From a checkpoint of a small encoder-decoder audio transcriber.
Data: trained on babble in 24 made-up languages, each with its own sounds, syllables and stress or tones, from a formant synthesiser, 39062 training examples, 19.0 epochs.
Rows from block 4 of the text decoder, named by matrix and row number. Rows with one number belong to one attention dimension. Each number is 200 + 30 x the weight over its row's rms, rounded and kept within 0 to 999. All counts start at 0. After the name is the row's rms in percent of the matrix's.
# q: attention query, key and value (stacked) (decoder.blocks.4.attn.qkv.weight, 384x128, the q third), inputs 0-127
# k: attention query, key and value (stacked) (decoder.blocks.4.attn.qkv.weight, 384x128, the k third), inputs 0-127
q.58,106,213,219,284,175,179,181,184,217,146,155,217,231,193,214,208,232,237,191,196,172,230,208,239,190,141,119,233,145,244,140,164,235,190,214,228,179,174,156,165,148,205,160,232,224,181,263,148,219,198,216,205,220,215,206,207,219,221,153,200,236,157,196,170,124,230,231,185,176,214,192,201,177,188,248,180,161,227,206,200,201,184,222,209,204,189,223,229,158,194,191,185,211,190,162,141,175,244,211,214,202,230,214,175,187,183,244,187,205,169,194,186,229,227,208,190,193,155,230,189,167,169,163,189,193,225,206,246,229
q.59,099,187,204,217,237,262,192,193,216,232,197,182,155,193,209,178,246,187,167,187,195,211,209,177,225,198,229,185,261,221,143,224,152,189,230,239,175,170,171,224,164,184,213,176,212,230,229,204,259,226,201,199,215,204,213,231,191,270,179,171,199,133,199,189,187,211,202,198,196,178,225,184,159,155,151,222,233,168,206,214,212,207,213,194,153,151,159,190,167,202,169,169,207,211,187,251,153,130,141,179,177,204,203,222,203,198,180,214,227,182,212,201,293,187,172,181,192,207,214,159,192,250,247,130,173,214,196,245,233
q.60,100,198,209,185,142,227,274,199,185,219,207,177,239,217,201,191,190,199,206,225,287,197,220,178,145,205,182,182,204,203,228,230,171,136,155,199,200,212,226,238,182,172,113,216,191,196,185,165,209,205,235,242,198,228,154,186,244,221,209,211,173,188,219,133,185,166,226,207,215,155,227,178,178,162,163,155,273,207,208,181,198,185,224,203,242,217,191,237,174,179,191,216,221,211,218,222,163,185,225,168,172,208,160,158,222,247,232,228,180,180,238,167,191,233,202,197,185,220,206,207,149,236,253,168,254,165,190,210,188
q.61,089,212,220,215,194,191,175,160,181,167,187,236,207,241,224,202,236,189,216,198,151,214,189,245,199,198,197,185,205,213,200,218,215,172,176,174,159,192,235,222,189,195,188,257,219,236,242,208,159,158,162,165,231,231,217,181,230,223,191,201,201,233,217,203,193,180,189,188,182,211,175,255,149,121,183,141,195,212,140,188,202,253,176,254,205,218,213,197,250,182,180,175,222,210,147,245,207,173,259,136,219,158,181,206,232,190,168,163,191,187,162,200,197,163,239,244,202,237,220,234,152,144,199,244,173,167,158,253,186
q.62,087,173,204,209,123,215,250,177,206,161,222,196,230,231,245,204,178,215,224,239,259,190,170,218,206,180,144,239,196,185,255,260,180,164,138,201,172,179,190,148,227,215,168,200,272,203,173,203,186,195,236,213,255,238,202,225,232,172,232,163,160,178,192,161,166,185,226,215,212,201,189,223,189,144,194,154,201,184,200,208,176,222,222,177,184,172,188,150,169,162,233,194,195,215,197,214,222,246,233,157,186,216,259,214,206,225,234,184,204,218,227,164,175,233,177,171,156,172,203,222,203,177,218,120,200,168,187,188,192
q.63,111,153,242,244,253,202,205,219,168,219,187,210,124,139,197,172,211,155,168,213,202,147,210,222,217,209,178,188,151,180,169,215,261,220,171,233,156,198,206,161,223,196,198,210,196,223,246,207,186,178,170,169,192,223,240,170,163,213,144,216,173,164,186,215,170,187,235,204,175,228,239,162,180,197,227,266,238,199,200,206,254,233,189,198,193,189,205,171,203,197,159,198,209,194,164,212,233,176,208,238,198,242,219,224,242,205,257,188,184,214,245,155,191,208,161,205,176,188,180,157,246,251,208,237,179,204,219,131,250
q.64,103,207,190,213,204,216,232,176,214,149,226,168,227,214,199,213,187,163,209,229,229,253,128,211,179,219,183,217,231,228,231,201,238,160,156,224,217,188,212,195,215,165,174,130,158,164,155,196,227,196,168,180,257,227,160,199,239,173,193,205,225,242,193,231,151,167,172,200,199,170,183,194,175,176,205,207,212,182,198,206,150,200,269,168,213,140,183,269,206,198,211,199,205,148,245,213,216,212,222,190,214,213,188,205,229,191,254,147,213,196,145,255,239,230,193,224,215,198,166,140,194,153,222,205,194,199,232,260,171
q.65,122,175,144,182,178,202,155,187,187,240,182,143,209,200,163,188,242,221,225,132,213,224,192,221,266,226,220,173,220,233,197,191,213,192,183,198,202,180,198,236,201,190,209,254,231,157,269,177,224,184,152,144,152,231,164,243,186,177,181,270,196,205,170,247,190,182,137,220,236,247,166,166,222,168,165,214,227,215,228,180,224,159,239,214,241,221,169,202,159,195,178,220,159,211,216,209,230,228,197,188,261,162,198,189,188,189,207,208,200,236,226,190,163,187,196,174,188,166,264,201,204,197,264,198,213,206,198,205,171
q.66,111,190,215,271,199,203,208,202,190,169,208,138,219,155,180,241,191,188,211,238,183,229,183,212,152,180,247,213,208,203,207,197,235,219,185,177,204,184,184,231,170,238,178,152,216,187,166,195,181,180,165,185,205,174,258,187,168,232,153,233,213,182,153,256,240,148,155,227,127,223,159,168,179,169,217,247,198,219,166,150,236,182,154,210,204,243,206,250,186,209,203,209,217,202,207,162,241,156,216,201,172,182,231,179,169,244,214,212,145,203,195,230,236,182,218,194,157,237,209,239,243,242,242,241,177,207,212,238,212
q.67,116,196,229,238,144,192,200,171,180,223,179,212,163,170,211,213,197,263,160,244,163,205,217,196,191,208,216,220,180,180,143,240,195,207,184,167,233,185,256,266,182,210,189,182,190,244,189,159,144,240,220,261,151,172,185,217,199,237,186,176,231,168,241,159,235,182,218,269,238,223,155,225,211,202,208,163,217,186,185,166,246,199,204,174,151,199,190,220,221,181,179,130,230,243,220,180,139,161,210,171,217,187,171,239,214,205,178,218,213,240,166,156,248,203,210,181,196,163,184,161,166,198,200,174,221,216,187,205,175
q.68,118,151,159,192,199,213,204,259,236,210,204,198,175,195,204,200,184,198,234,165,192,195,187,209,189,185,226,199,171,215,215,215,177,214,219,201,215,197,182,209,193,296,220,217,227,146,213,209,200,208,230,183,214,232,144,198,228,166,219,143,172,190,147,159,209,200,194,201,241,136,221,241,227,180,150,214,193,260,185,195,181,220,211,244,187,204,227,237,173,173,190,136,183,242,197,161,224,231,247,150,212,196,174,163,199,138,171,231,168,154,242,189,155,150,239,157,244,183,212,202,214,175,214,227,139,190,179,163,236
q.69,115,163,180,221,194,163,185,218,204,195,191,157,169,219,186,216,222,215,211,212,234,192,230,204,169,251,203,165,183,173,188,224,207,215,158,174,209,186,208,217,172,225,230,211,204,194,252,206,206,219,220,115,168,215,212,174,207,223,219,208,190,198,186,137,156,192,180,223,239,242,237,210,187,180,185,183,213,222,175,211,175,211,116,185,154,186,286,176,224,229,206,204,187,255,164,158,211,137,223,169,214,266,231,188,225,195,207,193,179,211,202,172,230,238,193,194,257,196,209,217,170,137,190,201,279,263,195,155,177
q.70,091,198,233,190,206,202,196,161,213,200,205,186,173,240,192,235,216,239,193,178,185,190,214,223,196,203,222,191,202,226,166,179,187,240,123,193,226,157,186,179,198,168,249,245,219,221,213,235,211,229,201,193,165,200,233,227,187,181,222,197,182,185,229,223,179,198,177,166,163,168,172,192,243,277,225,190,198,155,225,198,163,169,197,193,291,150,252,188,231,205,248,195,231,172,262,144,180,186,195,192,213,196,246,206,189,239,212,210,278,225,215,186,184,167,214,180,159,224,142,226,137,135,239,181,185,192,171,209,178
k.58,111,172,189,176,224,252,205,186,227,207,199,192,163,178,247,263,249,222,203,194,193,215,245,233,193,192,185,158,194,190,183,172,176,272,204,186,178,122,223,212,254,219,132,225,256,178,181,214,191,194,210,197,167,263,202,219,240,176,202,151,197,235,178,197,177,253,230,174,184,187,236,165,225,170,241,268,152,150,190,233,197,166,159,174,178,225,181,207,194,192,273,246,180,196,189,219,189,215,197,218,147,228,190,155,192,155,217,206,162,149,206,200,212,200,196,243,171,197,217,209,173,202,187,183,207,183,187,230,204
k.59,090,201,189,168,236,150,213,217,244,240,166,226,156,172,185,148,224,186,168,197,224,160,247,158,186,203,222,149,180,214,196,186,221,245,191,172,171,197,208,135,129,182,192,199,193,217,165,181,201,214,185,173,235,212,231,184,202,192,186,233,257,181,175,165,194,199,206,195,200,233,201,259,140,192,216,205,209,220,269,200,200,207,161,176,263,225,221,185,175,198,264,209,205,189,188,170,191,211,151,178,195,228,250,201,146,240,280,222,184,243,206,218,183,213,251,223,240,244,193,224,191,150,180,222,199,199,159,191,199
k.60,101,199,178,177,183,188,171,164,270,202,192,182,196,245,205,188,180,156,267,233,227,178,206,207,222,184,230,145,227,210,181,164,174,148,181,195,223,182,141,192,127,218,212,170,215,253,229,180,257,166,161,180,204,252,179,162,195,224,233,199,227,153,196,150,211,225,179,263,220,200,203,232,132,182,269,212,215,232,161,183,218,216,200,197,180,176,220,171,211,184,188,230,237,226,199,172,184,266,216,187,190,199,222,202,194,189,219,210,155,151,223,218,243,207,209,195,202,184,183,215,154,169,183,148,233,173,222,235,208
k.61,086,238,179,197,155,216,180,184,196,195,193,215,178,217,203,220,258,257,186,135,258,200,222,183,148,219,201,253,229,202,220,179,193,191,257,198,206,161,185,173,209,179,196,157,148,203,161,203,136,211,173,206,182,248,257,170,162,217,253,184,233,170,166,228,178,156,210,244,193,192,228,222,183,221,205,215,208,202,240,201,212,253,199,155,183,165,205,210,229,188,163,217,219,164,169,200,118,198,198,249,228,228,159,215,207,270,206,192,184,165,211,178,186,186,154,223,194,176,167,186,195,234,215,264,187,161,189,184,228
k.62,087,217,218,182,193,248,220,166,195,249,171,188,188,221,207,140,233,140,243,232,183,190,191,218,205,168,228,198,227,204,234,206,190,209,193,196,176,187,176,241,217,243,204,166,238,240,206,203,169,221,184,211,219,223,219,173,189,122,196,156,248,163,184,177,188,225,196,148,226,205,198,199,138,207,205,200,183,222,137,195,200,237,202,210,214,180,175,201,216,195,205,223,228,215,193,190,156,255,198,240,178,165,215,98,215,163,162,225,171,194,230,209,220,269,201,230,229,188,184,246,154,209,134,156,241,150,217,214,200
k.63,113,177,217,179,228,208,245,192,177,148,213,222,220,200,206,240,224,228,169,224,148,206,185,184,176,222,200,190,166,156,157,174,233,219,215,210,152,175,202,153,186,224,230,167,194,210,207,192,258,250,293,196,229,159,228,223,230,151,185,214,171,227,202,195,187,202,256,208,190,233,159,243,198,177,204,272,193,177,230,188,151,194,170,199,239,230,189,178,209,169,259,172,177,207,184,171,205,267,180,243,143,212,156,202,224,205,213,182,210,212,208,181,187,130,224,202,183,196,196,244,159,201,240,231,178,177,179,239,231
k.64,110,201,197,169,203,170,205,181,152,228,184,160,189,269,207,222,186,209,206,184,187,162,182,249,181,253,190,244,217,205,251,172,188,210,158,216,200,212,238,137,235,183,186,169,247,182,288,158,215,207,229,143,187,197,196,186,142,206,217,210,203,225,192,213,219,139,193,228,175,224,225,248,201,185,228,210,154,168,223,229,182,180,177,205,227,207,155,206,220,205,170,241,204,194,204,247,206,241,220,223,197,189,188,160,190,189,146,207,214,226,187,186,246,127,190,170,201,209,274,235,181,203,264,205,150,177,217,201,168
k.65,124,252,188,234,208,173,180,222,154,211,149,209,252,210,185,180,226,194,174,223,204,241,149,202,177,219,235,201,175,205,248,196,201,173,220,235,230,234,196,163,143,252,177,182,249,133,178,236,209,161,238,208,222,197,230,202,145,190,198,227,215,268,182,213,142,184,155,192,193,162,236,199,205,160,213,204,155,211,219,159,145,186,168,192,229,196,214,124,195,183,159,227,206,224,144,190,197,147,213,212,182,249,206,187,219,175,177,188,213,190,241,215,226,197,186,199,259,204,212,177,229,241,180,169,198,236,235,238,205
k.66,120,192,207,227,212,188,186,213,212,284,183,207,259,226,201,226,192,174,194,224,147,175,181,161,229,201,166,198,195,195,283,192,224,186,200,198,167,219,195,211,216,221,191,242,266,188,207,193,200,157,153,217,172,241,225,206,188,186,183,146,187,183,197,258,215,216,225,233,204,256,223,197,264,191,202,157,221,158,204,169,207,188,196,188,210,200,246,219,190,213,240,263,140,245,222,196,211,188,150,237,173,200,149,187,134,173,201,214,183,222,190,207,183,234,209,205,150,174,212,154,239,165,223,173,143,231,226,189,158
k.67,124,193,177,166,217,171,197,171,259,179,224,222,246,160,241,219,224,223,207,194,177,192,204,177,225,212,240,147,209,226,237,177,180,194,215,165,237,172,163,183,218,194,186,200,164,193,245,208,225,205,144,148,235,209,152,218,178,207,236,184,222,180,200,206,213,250,240,219,196,196,213,130,217,227,210,201,208,182,182,235,218,134,194,197,163,205,187,195,236,241,204,230,186,128,242,198,215,255,245,150,166,201,244,201,155,190,194,216,242,163,157,229,208,202,218,214,115,216,232,218,192,216,239,157,213,231,204,214,139
k.68,101,252,174,217,202,225,189,197,222,168,164,191,171,194,252,173,211,183,193,164,259,211,222,231,180,221,249,205,192,237,181,255,181,209,233,210,197,187,182,239,250,177,223,222,252,184,229,166,170,189,188,177,193,171,206,229,208,168,183,166,122,207,215,170,244,221,208,156,251,165,157,217,244,233,168,225,214,219,201,184,226,246,207,178,217,237,180,198,210,223,176,208,227,201,161,169,219,172,280,207,169,219,190,199,201,244,235,176,217,119,243,166,146,233,205,194,188,163,172,263,168,184,223,194,210,178,219,172,221
k.69,115,176,133,198,258,208,150,192,174,197,174,203,202,203,207,204,176,220,222,187,199,184,184,214,181,204,199,196,233,149,190,177,215,251,171,222,225,207,141,206,202,158,174,201,198,239,237,209,182,238,232,207,148,217,191,185,174,233,220,203,231,243,206,179,160,194,134,170,155,216,260,168,196,219,210,221,256,218,204,134,251,213,169,197,265,258,222,177,184,178,174,224,148,211,147,245,183,216,183,192,217,172,173,201,231,238,213,166,244,172,206,205,222,148,184,201,222,170,241,195,202,213,176,154,248,253,193,159,223
k.70,111,211,138,162,234,208,159,186,196,189,178,224,201,253,222,168,204,170,215,158,239,173,185,223,151,211,235,235,235,195,185,258,169,212,194,219,145,219,151,180,186,238,191,232,234,228,155,183,145,143,152,188,197,194,208,209,207,197,232,262,228,206,176,162,188,213,157,203,231,203,192,182,221,144,260,233,180,186,197,181,219,209,169,206,207,237,277,242,192,234,234,245,204,188,240,223,224,163,214,171,196,228,238,190,190,230,176,187,210,180,165,217,258,189,216,159,250,184,177,152,213,201,169,209,176,227,200,162,205